Rows from block 3 of the encoder, named by matrix and row number. Rows with one number belong to one attention dimension. Each number is 50 + 12 x the weight over its row's rms, rounded and kept within 0 to 99. All counts start at 0. After the name is the row's rms in percent of the matrix's.
# v: attention query, key and value (stacked) (encoder.blocks.3.attn.qkv.weight, 1152x384, the v third), inputs 192-383
# proj: attention output (encoder.blocks.3.attn.proj.weight, 384x384, transposed), outputs 192-383
v.214 098:78 48 71 74 57 61 87 40 51 49 53 39 57 63 60 48 27 82 58 55 69 62 72 56 54 54 59 84 44 63 49 47 51 68 34 55 58 59 52 31 29 50 42 48 61 53 40 43 20 50 34 48 71 62 57 53 43 40 50 52 55 47 30 45 43 37 42 70 41 31 59 55 46 58 55 48 26 79 45 70 51 47 61 61 66 39 45 22 34 55 64 56 45 65 20 50 41 63 49 73 79 69 41 51 54 40 50 44 43 51 49 49 80 41 37 60 49 53 60 59 48 34 63 57 40 73 49 47 55 44 66 47 42 50 72 38 46 47 32 46 50 46 60 52 39 50 50 71 49 47 55 51 48 58 46 57 73 43 50 50 38 53 46 69 56 36 42 56 58 46 58 57 49 48 54 28 41 56 53 44 41 60 47 62 52 51 62 91 67 58 51 50
proj.214 111:53 50 42 39 41 71 58 45 53 33 38 42 63 23 23 75 67 61 51 57 63 70 69 75 61 46 49 57 67 45 65 39 69 55 53 57 34 47 42 59 56 48 47 36 42 46 48 43 52 64 53 47 35 47 70 53 01 38 54 50 42 42 46 53 45 52 32 52 56 50 48 21 52 56 54 24 83 48 50 54 34 63 70 43 65 62 48 61 66 73 76 48 68 48 41 27 50 63 59 61 60 10 57 59 55 74 41 49 45 58 38 49 43 22 60 55 46 46 35 30 48 50 48 55 48 53 28 42 51 50 46 42 57 62 56 47 58 30 63 47 56 47 47 58 40 50 53 67 51 26 46 39 54 50 72 62 53 53 38 56 55 33 47 21 52 57 47 43 52 47 50 51 60 48 57 38 63 42 61 40 53 47 50 41 41 64 49 29 43 40 55 44
v.215 086:55 30 53 63 56 57 43 38 42 31 40 64 58 47 61 46 41 67 70 58 72 34 45 47 73 52 54 62 52 45 37 55 60 47 30 54 61 51 49 51 49 38 32 43 46 37 50 48 40 46 46 58 57 50 61 28 49 39 48 44 72 38 50 47 28 52 44 48 36 42 33 61 55 56 57 52 33 44 34 48 42 55 47 53 69 46 47 34 55 66 54 38 46 52 59 46 67 70 57 57 72 46 46 32 42 38 49 57 43 35 37 47 52 48 22 62 51 34 63 39 42 57 50 56 28 53 44 32 36 45 51 42 60 60 57 45 68 58 50 17 53 37 50 53 53 58 65 43 50 54 50 70 34 40 56 44 65 58 62 42 46 50 57 37 52 57 58 59 48 37 58 50 41 41 31 78 57 58 49 45 51 60 52 64 41 20 49 46 60 66 56 57
proj.215 089:37 65 20 39 56 59 50 57 37 47 68 62 48 39 50 89 61 69 48 52 60 45 55 62 46 34 31 60 58 49 54 51 58 59 43 58 39 41 40 41 45 47 60 51 60 40 62 63 66 50 73 53 24 42 54 33 35 40 67 62 70 43 39 51 49 44 36 76 47 42 38 55 47 56 49 23 57 45 61 45 40 57 69 40 58 94 55 53 39 44 45 49 65 36 46 23 73 57 63 54 47 32 59 70 44 44 44 39 38 70 55 60 37 54 36 52 53 45 46 49 60 37 43 58 65 35 45 28 49 50 67 44 54 46 38 42 50 46 36 48 60 57 49 66 47 55 54 36 36 00 41 40 42 54 52 66 56 65 33 58 49 42 58 48 25 58 42 50 53 59 39 43 66 57 59 16 50 54 64 46 43 59 48 67 35 55 61 31 42 40 36 46
v.216 099:45 51 49 28 61 39 42 67 59 56 45 41 41 49 70 52 53 52 43 49 34 32 52 27 51 72 17 39 42 55 61 66 34 46 56 49 46 63 59 59 72 71 59 53 62 58 38 47 38 40 53 65 48 48 57 65 45 65 36 47 42 36 44 43 37 25 47 34 63 69 54 44 51 47 62 59 62 54 40 47 54 50 52 43 68 53 48 42 58 11 61 53 37 27 23 63 63 59 55 37 45 54 50 32 43 56 54 58 57 43 42 58 55 50 55 38 54 47 70 56 32 43 42 45 51 42 42 67 55 47 63 78 52 57 61 60 38 27 70 61 53 24 56 49 78 40 53 54 46 37 54 78 63 66 43 47 30 35 46 50 29 52 56 52 42 46 45 66 30 42 61 51 45 60 61 33 52 55 53 33 49 58 50 44 43 61 49 58 41 46 38 48
proj.216 108:33 42 45 56 39 54 68 57 49 64 56 62 39 50 63 43 71 66 71 56 24 43 60 40 44 41 78 43 47 44 52 66 49 37 44 35 35 36 39 40 48 43 65 44 45 51 60 43 49 61 53 43 46 64 25 43 55 48 43 36 43 56 70 56 41 40 64 72 51 38 47 82 52 57 56 66 47 65 58 47 52 34 58 49 46 17 48 53 58 39 23 46 75 45 40 49 59 51 45 41 37 75 64 49 53 38 50 67 59 58 39 55 39 59 57 56 50 50 51 46 73 54 67 29 55 53 65 64 45 45 66 43 50 55 35 59 81 45 69 50 58 42 55 75 56 45 83 58 29 33 36 53 60 58 48 63 44 58 72 31 57 54 20 46 57 59 53 55 48 44 59 62 57 43 57 52 60 74 40 48 34 50 54 43 55 38 36 52 51 56 54 71
v.217 116:38 70 41 24 53 36 38 80 52 50 64 57 62 61 61 83 62 68 56 49 59 50 70 52 46 71 45 65 41 55 75 57 78 58 63 38 45 46 44 35 62 38 51 44 60 61 39 37 28 43 38 51 46 64 67 88 37 56 50 42 59 61 35 58 44 57 48 40 42 42 63 70 60 51 59 56 52 46 67 64 45 49 58 65 51 55 48 44 36 55 39 58 56 79 55 24 55 41 40 46 37 74 69 46 57 41 46 49 51 33 50 40 28 53 49 53 59 58 54 64 58 54 26 36 55 55 39 43 54 35 64 48 56 42 37 47 36 63 43 48 48 53 51 70 65 47 56 45 53 55 65 47 44 46 45 49 23 33 58 49 43 32 63 61 49 31 36 68 66 71 65 49 44 35 35 45 51 51 41 57 67 47 63 46 52 64 31 65 52 51 26 63
proj.217 121:45 48 81 49 47 74 50 52 60 27 45 46 42 67 55 51 44 32 55 32 22 46 49 24 29 51 60 56 44 63 70 53 33 64 54 57 62 47 56 52 69 47 50 51 57 58 49 52 55 63 56 50 51 52 43 32 60 48 62 40 52 49 40 53 68 50 84 39 63 51 51 39 45 77 35 68 43 61 36 65 40 41 46 61 57 37 78 48 38 51 57 18 47 65 62 52 42 47 41 66 70 43 37 47 55 62 24 61 59 64 63 43 49 53 49 39 51 55 37 42 67 42 47 50 45 42 59 65 36 35 51 57 34 63 49 53 54 58 67 67 54 60 71 74 41 58 48 60 81 63 62 64 55 43 50 47 53 65 55 46 58 36 36 48 50 49 58 44 36 18 40 49 52 65 65 44 50 57 42 28 55 61 32 60 55 33 33 45 46 38 49 48
v.218 110:48 77 44 64 37 50 45 58 36 53 60 71 33 46 63 74 47 58 84 43 30 30 57 39 55 41 34 54 35 66 47 65 61 60 60 45 57 65 66 59 34 41 43 41 41 43 44 62 45 45 46 52 50 47 51 73 54 62 31 51 68 36 62 41 47 59 50 43 51 69 41 52 41 51 31 59 64 73 53 38 23 56 50 56 22 36 46 45 39 63 56 34 36 60 57 40 57 45 50 37 58 37 82 45 50 45 39 55 43 55 62 44 44 04 87 43 50 35 37 48 47 65 49 43 47 40 29 42 44 46 47 79 52 32 40 50 53 37 40 44 43 36 67 45 38 54 48 31 46 27 37 63 28 70 43 30 21 51 33 43 53 55 56 47 58 55 46 49 32 48 60 30 36 50 72 38 49 54 44 63 49 48 44 49 45 30 65 32 54 33 43 52
proj.218 110:58 49 40 37 67 44 48 37 39 44 54 51 42 42 45 46 66 59 22 43 38 29 60 39 52 73 42 46 60 65 48 41 36 26 48 45 51 47 46 36 52 52 45 37 44 37 53 56 40 38 68 67 49 55 50 42 65 69 58 68 56 63 30 43 47 36 56 53 47 26 33 46 44 57 49 59 42 28 54 63 57 42 26 45 63 03 64 42 43 58 41 48 58 25 51 47 64 43 56 35 40 37 51 36 51 34 52 35 47 41 69 56 41 86 38 58 74 50 47 64 57 34 52 46 28 58 69 40 44 43 34 43 65 36 63 49 30 62 40 25 47 46 37 54 59 56 65 45 53 68 46 55 46 54 78 81 67 49 54 70 55 33 43 41 43 23 44 35 32 62 21 49 62 53 53 32 55 39 52 45 50 54 56 47 47 60 57 54 50 30 61 56
v.219 098:42 55 48 34 36 50 14 42 75 63 53 60 61 54 54 43 85 56 60 54 44 59 43 43 46 40 64 58 46 39 51 63 58 25 37 53 54 55 37 32 43 22 37 53 60 63 72 50 45 35 59 46 47 69 26 36 46 58 66 60 27 46 66 66 47 72 68 51 50 70 41 72 38 50 45 50 57 49 55 37 42 46 56 45 37 32 76 45 34 47 45 49 49 78 44 39 53 48 48 59 49 34 42 50 20 61 52 67 48 51 36 39 59 46 33 60 53 37 50 49 39 31 49 54 37 36 54 63 51 61 44 32 40 52 46 50 76 55 59 45 50 43 41 56 56 35 52 26 53 62 65 59 41 56 62 55 76 52 71 68 34 49 34 61 42 60 50 58 47 34 46 22 62 66 63 72 52 43 47 49 55 50 71 51 38 54 56 37 62 56 54 37
proj.219 109:30 64 49 42 87 48 45 58 41 60 61 53 55 40 41 44 42 64 19 51 36 39 46 54 41 38 40 41 58 50 45 68 65 51 56 50 53 49 44 56 60 32 58 55 60 53 45 71 74 44 39 67 49 53 68 52 87 50 45 58 51 60 59 44 48 81 59 49 50 61 56 50 42 61 46 45 45 66 50 55 58 42 43 57 49 99 73 58 61 27 52 60 30 34 41 61 38 38 50 54 44 51 40 56 39 42 51 40 55 53 54 58 50 50 28 42 54 63 60 71 53 52 57 42 70 53 76 31 67 48 61 77 56 23 45 48 37 48 58 54 56 65 38 48 58 54 32 59 54 34 59 73 51 56 48 48 72 34 29 52 55 42 37 61 53 43 36 60 44 59 59 33 46 63 53 88 38 49 43 44 56 47 55 49 53 44 60 60 51 48 55 32
v.220 095:43 47 90 57 31 54 59 54 46 34 43 50 52 73 67 70 37 56 52 46 53 57 46 37 56 55 50 42 54 64 73 51 50 57 55 44 58 56 38 75 48 34 41 67 55 70 67 63 53 69 44 51 66 41 53 39 62 08 44 56 48 49 30 55 50 46 39 31 36 43 52 45 34 56 49 71 49 51 50 47 54 52 40 58 45 72 36 49 63 54 53 36 51 61 51 49 48 29 47 49 66 62 54 47 53 52 39 52 59 57 41 57 57 58 38 68 48 64 60 69 45 65 56 55 48 57 45 37 47 66 32 36 45 67 63 45 42 50 40 60 45 32 45 45 62 46 33 50 50 53 44 67 23 45 56 38 59 63 52 58 46 57 57 49 41 20 37 62 44 34 26 34 38 61 34 52 55 45 34 47 58 87 59 56 53 53 47 55 59 40 45 69
proj.220 100:63 64 48 30 73 53 52 47 49 40 46 56 39 06 33 73 54 51 46 48 82 57 65 65 65 67 58 41 50 51 47 51 25 47 51 49 55 42 43 43 38 52 25 45 45 51 36 45 59 44 60 49 49 50 51 41 43 73 64 39 62 47 36 71 69 43 46 58 46 57 50 38 44 62 31 46 61 55 59 44 40 67 65 70 56 84 57 33 74 67 24 45 61 59 41 32 32 69 49 35 46 52 42 44 53 66 46 41 40 49 54 59 50 60 40 52 54 38 46 55 32 50 41 53 50 46 24 31 49 58 48 33 59 38 35 39 47 39 37 32 39 61 41 46 48 41 60 67 50 50 51 47 54 62 61 60 59 67 45 50 40 49 39 40 27 53 43 30 31 76 42 41 50 59 50 73 49 48 66 38 49 58 54 65 35 63 61 33 35 46 30 36
v.221 092:42 46 35 51 56 50 55 47 45 61 53 37 29 15 61 77 43 32 68 51 56 44 68 59 53 53 48 68 58 37 53 36 57 52 43 65 49 67 51 61 73 54 47 46 35 28 47 45 61 50 46 50 49 39 90 25 49 82 57 59 54 38 35 43 44 51 55 66 39 46 55 59 66 44 41 37 30 75 44 52 57 53 18 32 35 57 52 69 51 64 46 61 36 59 37 35 57 43 35 56 60 50 66 50 32 71 51 42 30 39 44 63 54 32 37 68 54 45 63 41 52 49 61 51 61 58 34 31 46 41 44 30 62 54 45 50 68 42 55 35 59 60 44 57 57 56 45 46 39 61 46 47 53 48 46 43 53 71 48 58 33 47 56 58 44 64 64 48 77 31 51 56 57 45 36 52 55 56 50 45 51 40 45 68 49 44 45 25 48 33 50 45
proj.221 097:75 63 42 61 40 48 39 66 50 33 39 46 50 41 53 48 38 60 54 42 63 60 64 49 37 44 59 49 60 54 51 32 71 50 48 47 29 53 47 44 59 38 59 50 48 34 65 32 25 60 69 45 55 54 58 63 63 46 55 41 45 52 70 37 69 55 51 38 36 26 49 67 53 56 66 45 59 49 47 58 51 58 36 36 40 89 59 64 35 57 48 51 46 42 56 59 53 46 54 49 45 52 50 57 54 71 53 38 51 74 42 55 32 50 55 51 85 41 29 38 45 57 43 60 28 48 67 59 34 43 56 50 45 65 46 49 45 43 49 77 51 30 31 42 40 63 46 36 53 24 46 57 40 48 62 64 30 49 37 48 51 56 51 42 41 38 31 53 56 43 50 49 52 46 37 46 37 49 59 40 57 46 25 53 39 60 55 68 54 37 48 52
v.222 098:42 43 54 60 47 26 35 49 57 66 14 49 53 51 57 62 31 14 48 44 63 29 48 31 56 60 30 45 31 63 65 49 44 38 47 38 44 45 45 55 57 47 35 43 51 45 42 46 42 56 46 51 40 54 41 52 50 37 54 64 46 24 51 55 31 56 52 54 55 29 56 42 47 36 56 66 41 40 47 54 49 28 40 47 68 41 55 59 51 49 52 47 53 66 50 61 65 60 50 53 64 39 28 44 28 57 47 37 46 43 40 77 33 61 40 44 38 45 66 67 41 55 47 39 61 56 85 51 63 53 59 36 37 77 51 34 50 51 55 41 53 38 49 57 79 44 62 77 45 48 67 52 44 37 44 53 63 74 47 60 37 43 59 34 18 42 54 70 49 50 67 38 50 52 36 39 58 36 48 37 36 56 48 53 45 28 41 58 52 49 50 69
proj.222 095:54 69 54 59 50 30 49 57 38 47 51 56 55 56 56 52 83 75 59 50 33 55 53 49 47 33 44 41 32 31 57 50 45 41 62 47 45 53 45 47 33 35 45 37 48 58 76 53 58 64 41 45 52 47 60 39 59 44 48 62 51 47 46 52 49 49 74 77 54 50 52 62 52 62 43 49 55 53 57 44 53 64 59 66 51 96 64 51 64 38 39 56 59 49 57 46 54 38 54 45 34 85 77 41 48 55 46 52 38 63 64 64 70 42 52 45 64 43 60 61 66 60 48 44 61 55 35 62 57 28 57 43 50 62 50 67 63 50 53 55 50 51 59 44 54 38 82 57 49 41 44 61 53 74 36 75 22 34 64 44 45 42 43 47 26 51 57 60 49 43 58 34 67 62 48 43 40 63 55 54 57 49 48 46 46 53 60 47 51 56 42 74
v.223 100:41 27 58 34 54 53 38 50 64 33 56 43 56 75 34 58 43 57 53 43 57 55 55 55 51 48 46 39 59 62 63 36 52 44 43 41 39 36 52 58 35 18 63 54 59 65 47 50 44 65 65 36 57 42 38 45 46 56 53 75 46 74 37 70 65 51 44 70 69 49 68 31 45 53 34 35 76 49 56 53 58 53 45 50 52 48 60 39 39 73 56 47 48 53 54 53 43 48 63 45 69 57 44 43 52 40 45 64 47 49 35 33 48 77 32 70 49 54 41 45 49 42 58 51 34 43 43 40 58 54 48 43 56 50 54 40 64 64 26 68 44 40 48 69 66 46 58 52 36 61 42 49 65 52 58 48 47 19 32 46 56 69 71 60 52 32 38 61 45 67 52 52 59 46 43 55 26 52 41 69 65 44 74 55 40 46 44 44 52 59 54 66
proj.223 105:33 54 54 43 53 56 67 57 50 53 15 34 60 38 53 51 59 47 34 54 54 57 65 56 61 50 64 46 48 58 56 57 32 52 52 84 57 59 59 60 56 72 53 63 75 64 31 51 52 70 38 45 48 60 50 49 73 41 48 41 55 60 36 48 76 63 61 30 46 60 53 43 66 45 43 60 53 61 43 61 63 73 45 67 47 23 65 61 50 53 67 73 49 74 49 24 38 51 41 35 67 29 42 51 48 52 55 48 47 29 35 50 66 27 33 52 43 49 35 49 56 58 48 47 60 46 45 50 49 39 48 54 50 49 48 48 32 52 67 38 58 73 45 60 39 48 34 45 57 50 59 34 56 32 59 55 65 49 63 49 40 52 35 54 80 49 56 35 51 58 47 40 65 56 45 69 55 45 42 43 43 47 55 53 57 60 43 31 44 52 47 34
v.224 100:76 28 61 88 47 47 67 47 59 41 54 79 48 37 54 27 39 54 56 45 51 36 50 46 44 53 34 51 32 48 26 35 57 60 53 56 59 58 43 50 56 44 50 56 53 48 54 29 54 55 49 51 37 63 79 67 45 36 46 47 42 32 54 62 62 32 41 62 44 51 55 54 57 62 44 34 31 46 57 28 55 49 41 44 56 71 50 27 42 56 59 59 46 52 46 29 62 52 48 48 57 77 64 60 39 61 63 42 51 40 50 62 65 42 30 62 41 38 49 62 63 49 37 48 34 69 30 64 66 44 78 67 48 57 31 43 51 48 49 43 24 54 36 46 45 47 51 66 48 41 50 33 46 56 46 40 64 41 66 46 50 55 39 73 14 54 43 32 54 50 20 52 27 29 50 60 40 57 44 58 41 54 50 45 54 44 48 80 68 54 55 45
proj.224 102:40 76 69 47 35 58 48 64 51 81 36 63 56 46 64 73 42 70 60 52 48 53 57 63 65 33 67 45 47 63 60 70 57 51 60 63 54 53 54 59 73 46 38 61 48 71 48 71 69 66 62 75 58 62 45 32 68 50 59 43 56 46 58 44 66 58 67 35 56 69 51 26 48 23 68 41 44 53 43 39 53 61 39 56 39 92 78 77 56 52 46 52 57 48 64 69 42 65 38 38 39 27 47 63 49 44 46 42 75 56 58 55 67 57 52 52 47 52 53 61 35 45 57 56 72 23 57 49 63 49 49 51 44 65 59 38 45 34 63 49 56 68 64 42 46 64 40 26 52 60 43 67 41 66 55 64 50 27 52 48 36 58 39 61 67 37 59 61 50 46 68 39 48 47 49 54 30 45 50 43 37 56 50 39 49 52 41 58 31 42 51 48
v.225 101:74 34 36 48 20 50 59 63 65 47 49 42 70 30 24 35 77 66 44 48 72 53 51 48 53 34 36 39 45 58 47 42 49 52 45 60 48 53 49 37 42 50 60 49 58 27 34 49 39 55 45 72 34 59 31 38 70 43 58 55 58 61 60 65 77 44 53 45 41 66 58 45 59 64 51 54 40 64 48 74 65 55 45 45 43 44 61 35 24 48 60 57 35 52 49 52 36 36 48 47 61 62 42 38 40 29 32 44 57 41 47 59 55 70 57 54 54 66 45 51 49 43 61 49 41 60 55 57 48 36 40 55 58 34 49 47 42 57 09 39 43 39 34 60 76 45 64 59 36 39 35 76 41 45 32 52 40 52 35 57 43 54 43 42 24 73 71 53 51 57 40 60 43 40 47 41 58 41 55 52 42 36 69 55 40 41 37 55 45 44 48 46
proj.225 100:29 33 57 58 47 25 28 31 53 49 58 35 44 60 56 47 58 51 38 39 09 49 47 33 68 49 57 51 57 48 65 59 39 58 52 47 39 48 51 53 61 32 32 52 47 48 63 49 47 35 56 48 39 61 38 55 45 45 37 55 54 45 49 47 51 57 74 56 55 73 61 42 45 34 56 63 65 53 64 58 62 64 47 43 52 32 33 29 48 54 57 63 48 44 51 46 33 37 42 40 57 67 67 75 60 71 53 56 62 77 53 58 64 45 59 54 41 56 55 53 72 55 57 47 68 53 54 54 37 54 55 61 40 63 56 64 45 46 39 61 59 42 59 34 49 62 39 78 50 38 64 32 46 80 43 64 31 46 49 61 55 53 50 64 75 39 60 57 35 48 51 81 53 36 59 51 63 41 51 57 31 57 45 56 54 54 50 52 34 69 34 53
v.226 101:38 48 26 73 53 48 75 58 50 55 26 56 41 71 63 58 46 51 32 51 33 25 46 51 50 47 58 50 25 51 55 55 27 43 48 53 41 35 36 25 40 49 57 54 36 43 46 46 58 40 65 57 40 61 59 31 76 41 47 30 38 46 29 32 64 51 54 32 47 52 48 49 44 74 75 51 46 56 41 51 04 40 38 45 26 29 73 39 56 57 53 69 43 44 21 40 65 59 48 42 53 47 45 57 62 63 48 49 41 56 58 73 42 32 76 35 41 47 46 46 58 65 59 42 60 35 60 60 56 48 64 63 46 63 40 47 59 46 50 66 58 45 45 55 48 42 62 56 47 45 49 65 40 57 44 39 49 51 41 39 50 38 43 44 57 53 56 68 56 54 42 53 30 51 51 45 50 45 53 43 58 68 47 38 61 41 52 63 59 56 54 58
proj.226 099:49 42 53 69 33 64 47 45 40 57 45 40 33 26 54 50 65 62 82 52 42 52 35 63 45 47 32 45 36 63 60 42 43 57 55 41 50 45 38 18 53 51 54 37 27 41 36 49 44 32 56 15 44 39 38 72 67 27 54 43 31 61 48 55 48 37 52 61 79 54 43 48 41 45 36 73 43 39 53 54 43 12 54 34 52 29 54 67 42 36 45 39 66 31 52 43 53 54 72 51 45 80 30 48 64 41 34 49 54 47 43 65 45 45 38 54 44 40 35 61 36 52 48 45 00 38 33 61 42 58 42 67 50 51 54 62 59 55 33 39 53 59 53 47 44 55 63 29 18 55 62 58 44 46 59 68 47 60 65 52 50 57 60 55 74 41 50 52 49 31 57 45 51 43 39 69 64 49 45 49 32 57 36 40 55 67 34 35 33 45 51 49
v.227 097:69 50 50 45 57 52 25 48 34 44 84 58 64 45 42 52 71 57 59 59 41 55 41 60 64 57 20 45 39 40 44 39 79 57 70 68 34 72 68 57 41 44 51 52 49 53 52 48 49 58 40 62 36 46 56 76 35 47 47 50 50 37 69 49 35 31 36 44 47 64 49 30 39 61 45 43 33 29 45 48 75 30 50 50 59 65 45 59 62 76 60 67 46 58 51 52 31 42 52 57 60 15 69 72 55 61 66 42 54 47 46 63 84 67 44 56 51 41 67 53 38 48 54 60 48 48 36 38 69 52 57 52 70 24 39 87 57 47 49 37 48 53 58 50 64 57 63 55 19 59 45 53 76 40 42 46 45 39 45 58 52 47 39 35 34 33 54 43 40 39 49 54 57 42 60 42 59 50 39 67 40 42 45 55 63 50 47 52 41 56 34 62
proj.227 096:42 53 58 53 54 62 58 47 60 66 46 57 79 63 46 61 47 49 52 55 71 43 39 54 17 38 61 45 36 49 71 58 59 48 58 68 58 47 57 57 41 49 46 65 63 60 45 61 50 53 47 60 54 47 32 72 44 26 46 64 50 47 60 52 48 47 25 47 44 38 57 52 51 29 80 51 59 65 50 58 50 69 46 40 33 69 48 43 50 45 42 68 54 28 52 66 42 35 43 48 62 42 48 41 46 48 52 29 62 51 63 42 52 55 81 44 77 56 43 56 39 61 39 69 54 60 54 61 54 38 78 43 52 54 59 22 50 48 36 35 45 42 52 58 48 45 28 69 56 44 41 63 40 62 47 56 32 31 39 55 32 56 52 32 64 52 61 46 61 45 48 54 53 49 47 40 51 39 62 34 57 47 59 52 48 42 50 71 51 53 41 32
v.228 101:41 45 46 81 41 29 68 58 51 48 63 51 38 48 34 54 48 43 34 30 55 63 71 52 48 50 60 31 62 67 50 24 45 45 38 62 48 41 33 46 31 33 66 53 62 37 49 36 27 47 70 52 47 56 53 58 63 65 41 59 60 52 34 62 72 30 60 49 47 50 40 65 64 63 58 56 69 49 51 56 39 43 52 41 30 57 45 60 54 32 45 55 54 48 40 47 43 50 48 41 42 57 31 53 54 70 40 40 45 59 34 69 38 32 27 49 72 36 24 49 36 49 47 42 56 51 48 37 47 45 51 51 54 48 35 28 38 52 26 60 47 50 26 58 45 37 55 44 71 36 55 46 47 51 48 62 24 45 36 38 51 44 65 32 50 61 51 61 45 53 58 39 54 53 27 73 58 40 31 52 62 51 46 58 35 36 40 73 40 65 35 41
proj.228 099:77 35 63 74 45 30 79 63 56 50 57 69 32 48 70 70 56 44 55 59 44 61 60 39 42 48 43 43 43 38 54 46 36 54 43 56 63 47 47 58 45 42 44 42 47 50 58 51 50 65 31 55 55 50 60 65 51 58 53 47 54 52 76 56 70 61 54 33 54 47 54 49 54 46 41 72 36 47 48 60 59 62 44 45 56 35 73 16 52 65 41 57 52 46 65 59 49 61 58 42 59 33 56 61 49 20 44 56 62 53 48 45 49 59 34 49 60 64 45 42 45 66 51 51 42 28 44 64 55 58 43 52 49 38 52 57 55 59 51 53 67 43 50 35 57 46 57 58 41 31 35 54 50 54 51 60 64 59 68 36 35 48 51 84 48 58 56 66 37 38 67 44 43 45 52 66 64 70 49 45 64 55 67 48 53 39 44 17 57 28 65 71
v.229 102:12 58 59 51 76 67 53 49 54 52 47 52 49 44 52 75 63 66 47 56 51 55 78 67 39 46 28 33 48 53 45 37 28 55 67 47 51 52 37 39 30 51 47 41 23 69 58 72 31 55 58 65 60 45 51 71 66 56 61 52 20 34 59 58 46 67 55 25 58 46 43 48 49 57 36 59 63 51 37 37 47 26 62 60 49 61 53 55 60 58 41 42 53 42 37 57 48 44 46 54 58 49 56 33 41 63 38 31 32 72 46 37 42 34 40 29 58 68 65 32 43 36 72 47 61 46 50 39 49 59 42 43 54 57 57 59 51 35 40 72 45 64 38 45 33 59 45 49 45 25 58 61 88 65 55 34 44 49 32 43 41 51 45 45 62 34 45 32 32 42 39 32 43 46 67 43 48 37 44 42 42 43 51 61 58 51 44 23 37 58 42 58
proj.229 102:53 37 51 45 79 51 65 52 37 66 62 54 57 30 54 65 57 50 42 53 76 32 33 57 38 61 46 58 54 41 58 44 44 36 47 58 56 53 56 59 49 45 53 51 50 60 31 46 51 57 43 48 64 49 45 82 46 37 49 71 46 60 63 50 34 57 44 46 63 50 42 63 62 77 53 58 52 75 40 44 44 57 53 53 43 51 61 40 41 40 55 50 67 45 41 59 34 49 62 47 45 18 38 47 37 32 71 56 34 30 43 61 46 22 29 38 71 25 61 46 49 40 51 36 38 56 51 40 49 47 68 65 56 26 54 55 69 51 35 49 30 43 39 66 32 47 76 40 35 27 51 66 49 30 35 26 60 32 54 34 35 44 70 72 84 58 53 43 63 45 38 25 53 66 52 55 52 53 49 40 45 56 48 51 41 30 38 36 63 50 57 41
v.230 106:46 59 53 77 44 43 52 53 35 63 34 40 64 57 79 32 59 25 60 57 44 42 55 56 55 44 39 66 49 56 43 52 53 55 28 42 45 59 42 45 46 54 55 70 42 56 36 52 50 50 60 39 42 43 49 51 43 48 57 27 40 21 65 33 47 46 44 50 49 52 54 65 57 29 51 36 53 66 41 47 70 53 48 69 53 59 56 47 74 37 52 43 46 51 44 66 57 69 50 53 43 35 64 49 54 63 45 52 60 38 55 67 62 43 70 59 51 40 49 55 64 52 43 42 40 63 25 52 43 53 54 59 36 71 57 58 55 44 50 57 51 41 53 29 37 45 35 51 79 63 57 38 29 40 52 54 41 46 72 55 53 67 72 47 63 42 57 43 52 50 55 61 38 63 25 58 59 78 73 52 42 45 55 21 56 52 50 54 48 55 47 42
proj.230 105:54 68 64 50 64 46 67 54 66 49 49 55 44 39 39 43 33 71 38 58 40 56 57 37 71 52 42 60 24 46 47 41 60 40 42 27 49 52 52 07 33 53 56 63 55 51 44 73 52 47 46 42 49 54 61 22 36 50 53 67 42 46 40 42 46 45 48 65 60 32 44 32 35 52 73 42 60 37 53 48 44 46 37 41 39 74 37 75 41 38 56 19 71 56 44 56 60 46 57 49 47 54 41 54 42 46 51 56 84 69 53 32 46 64 54 63 38 62 59 83 43 43 58 61 48 54 59 37 47 48 59 38 55 58 45 47 78 48 54 20 52 52 64 52 45 57 42 49 40 39 35 63 42 60 75 81 44 59 40 57 45 64 37 50 56 67 40 38 70 34 57 52 50 38 43 40 26 51 45 58 54 54 52 27 60 75 54 46 50 53 64 58
v.231 110:27 39 35 55 41 64 50 79 55 34 35 41 47 40 42 34 51 49 41 47 71 42 58 48 38 66 59 47 64 61 68 60 51 58 63 60 28 51 56 40 52 49 55 65 52 54 56 44 45 56 39 32 24 37 50 35 31 60 48 73 54 60 66 40 27 44 34 59 49 53 33 35 32 63 35 54 41 69 43 44 40 30 48 57 39 43 32 22 64 51 58 38 40 53 48 61 36 45 48 53 41 42 56 15 52 59 63 33 38 38 50 64 33 59 30 49 41 43 33 36 53 39 47 58 27 56 18 58 49 43 37 60 58 49 34 37 37 41 41 51 31 45 44 36 26 66 72 62 34 57 41 64 63 54 62 58 58 44 46 49 52 54 52 45 56 55 27 37 47 32 42 51 60 46 74 40 54 39 46 52 38 50 70 58 42 51 61 24 51 59 43 65
proj.231 116:22 49 51 50 57 32 36 48 27 51 41 38 65 59 54 58 49 47 60 62 69 50 46 59 34 54 39 54 55 37 72 51 85 59 54 55 63 43 44 47 52 52 38 53 53 58 47 52 71 64 28 31 42 53 43 75 31 29 65 70 51 59 42 57 62 72 29 67 58 46 53 49 57 53 78 62 54 38 53 47 51 50 57 47 38 13 59 58 47 16 59 55 52 46 55 41 65 55 55 43 38 25 43 46 52 35 42 30 47 44 46 49 41 33 42 49 55 49 57 74 66 46 49 65 40 65 58 32 39 54 55 43 39 56 31 54 46 51 16 48 47 50 51 57 52 43 43 31 46 69 51 52 37 74 45 42 45 36 66 56 43 52 35 65 55 50 64 38 37 47 64 47 44 30 50 59 30 53 48 48 53 50 63 52 62 73 56 69 57 42 51 56